From a checkpoint of a small image captioner: decoder activation squared_relu.
Rows from block 4 of the text decoder of a small image captioner, named by matrix and row number. Rows with one number belong to one neuron. Each number is 128 + 24 x the weight over its row's rms, rounded and kept within 0 to 255. All counts start at 0. Numbers have three digits each.
After each neuron's rows are labels from the 100 texts, of 14976, where the neuron reaches its highest value: "tokens" is the input token at the peak. Only what is clearly more common there than usual is listed. The data: simulated stained blood smears.
# fc1: MLP up (decoder.blocks.4.mlp.fc1.weight, 768x128), inputs 64-127
# fc2: MLP down (decoder.blocks.4.mlp.fc2.weight, 128x768, transposed), outputs 64-127

fc1.213:081090165118101136177119105098112158110118127086111158138102152117093137142122169125131160149124116157141101158117110141119079143148079142131118185116096131118144129152112116107112137090085114
fc2.213:149144135171156086127123088123085116143135159097115107089122135079144120125103145129142119117136086126137088133148136173191149153128135091129116149116113140133128139079130168102159100121139169
tokens: "target"

fc1.14:095151106098148085137156118133122109088129116102111120124104142136099132135096148096095153155098156092122139125138119125106133106110169083126117120100091138125161138141152112122106136106135201
fc2.14:165157176122091153128132143112130150103154126125109134104152160107143124092160119145192116083135124110158115103109118091155153125160135137144126131154156096146136122129141085153070144161097110
tokens: "-"

fc1.152:075105137122156088097178113143141136118099126118150118125118126103084156142081162097090098161123140116127172135150131147129141127114156140154121171081160126165131137106155138110113138102111125
fc2.152:146149134138131181176117128106111137098111183128114122130131136154174091120176093108144140124120172144136154102119165124107132139165119108078133175106133129141087136120147105092137104133143143
tokens: "target"

fc1.627:104126161126121139127149151146123149123096144112093133109084137105129139107152115111158187137127113137149149118114122145149061154125137115165168145073125142132125156131121107095112138086136107
fc2.627:125175111180137132165139121087118110146135152086158170109117131134085140174116073112101126145145143110113104125127080128115126132102118153143159158129113134134138079107172127113142157129137142
tokens: "target"

fc1.751:107187110132127166108156109133096142125151126089101154134134155104135137112110129113132084098157104102162130128138100128172132112143164153134118140132076124131090140157121141142094154111103107
fc2.751:160198137122121101142100128097164113136167169135134136114099112095132096111088131096125130091111125172161096107131171129164170130133126109124137146133158115152138123113152098152118155099131144
tokens: "two"

fc1.325:152159089116104143110116114097082124090137124109105154116111142101121088111099136109105102137107132118139122096173145126111143156087164114125079119126135116129133124105185090144152147108080185
fc2.325:127140113146156137121127128114125095130138136123149111169138137175149156110112138131175148111181134114149101150117096155133114119139128155172110089176129156131145097080175120103102137154155109
tokens: "-"

fc1.647:128122076160082148151129109142126145096138130100124133126122122145131085140094156133120117141115134170101160078152093118119077134129115129125145131063098097136163110160133120122092132152092162
fc2.647:128116113135136143131138138137156092125111127152126115125111097116168155168113115129139137084121170133133125149158088137132132145160162100160139158167088153096119130132140146107140139129190186
tokens: "<end>"

fc1.116:115147150102086121126090127133133129124098148081150109154109157142158167109100132128113172124127151106142137099117115140107092137140170135165132138033126158167163137138111155100111098121085146
fc2.116:187115168131100147130135165100122104117095153146121124106160128133115129142161092138140119129130163138146130199085103147133126135163152124155108180132111150115114121078111125147153151151129118
tokens: "target"; "spiky"

fc1.408:052087116097140143117121101118080132153133085107149134130153153113106135102139153151143130140120164121095136117140130124150156090202141097136128111168115081131123115152129136150162101126115146
fc2.408:174108145121135097129099141124134140127159125167136104147186140103072121091168137152130120125095128108149117116125159141120166157089147164114138112106163108156116156173111136137103145176092123
tokens: "-"; "<end>"

fc1.675:116117149137092131138133120124101190127097129092104154166121089160120134120144153146131149118100157135151131109153107164119072154186079163112103169091092115149107111088152142093132117107105131
fc2.675:082140133134093143113133129124118145117155117134128168126105122095106150167126109112116123108113156117163145168060146097086137153115130164126143153103167111097199138130142117124142101161087104
tokens: "target"

fc1.329:105143106100123090116117099111154091097130123128102164154099153097134136159108158107088123164128133132089159111169075113136100083120155118170120095102102139164144147166169138107100151140153146
fc2.329:142111122173129124156120126149129091130112114132131154090118125106121154129107106130101106128065089109149107144122106131152109144126102121118111143104128145135162114141122130179164134160139120
tokens: "-"

fc1.251:094110122175083140097119092143147138107123138152087110077139140163127153091132137129112081100142143127161141089123117125130134130125151115121120135154070084106109106150133123182116128132149116
fc2.251:124120121152164124186139146120103152150150119123151143150110133125093121133116097099127154174135139098155116117088140083080122129099141162093146125107130126119140108109099079143117096150099158
tokens: "<end>"; "band"

fc1.557:119146087177098125150125116128186175071110141126133150121120129134123106130123103147155114128157145146122132054136109137130096094124161132094148110122109131117115128114137116158106147139151128
fc2.557:132145151109115169125123143102143120079160137131167100114124138141136131151138136087124141136118136104133127092111150141128126072170136166084084118129086152098140097157122152133117078130120140
tokens: "<end>"

fc1.288:091156089119132098112143122131145150075118151079102153123140123149094088155136127133128130131104160126111130100127142111109072122115167109086168085131051139105133112139171116158149186112130176
fc2.288:090147130160135115081137135076135162154123161140137137140094130153123120179153130101138105138110112107112137132101148111083101161115135138133129074108152146136126099162143104167088144118112103
tokens: "-"

fc1.348:099141144124137165139128062093113127114126077144129158120111124136137114120102119107140126131114140159144156120105126104088117142193168146115103139139084143138126108116176166106120111113111148
fc2.348:139127095145134176125119134143092134123123122131131120111116116148107109165166116134104148156150079147094096151158133117161132117118144134074154134173148111134078120148114137075122114158154126
tokens: "two"; "round"; "shaped"

fc1.196:120132136141144114094117152141100160124132122121116150134129149118122130130129136142123185116101136114092189135112108098159152088102129101133128114132187129129126148153141141113106151121142092
fc2.196:117096135105115107119116130128135105116098128131088092145169104128124186129121099178103128164170142143159111132137124118118139154167123121143138137105099098146145124107114128115132116183111082
tokens: ","

fc1.250:157164120108140082187161134129130131077121143130125107122106122137114138144129076142135160120104134103148126140117149145109114140183168121137083171104124132143150141114122132081112116127129165
fc2.250:113097155132155139129125122155156157147115111088076140121131153166134107140141150115129113129136094154111142087115127112107105119160122137112167133159118133121144122161142089129121130104122089
tokens: ","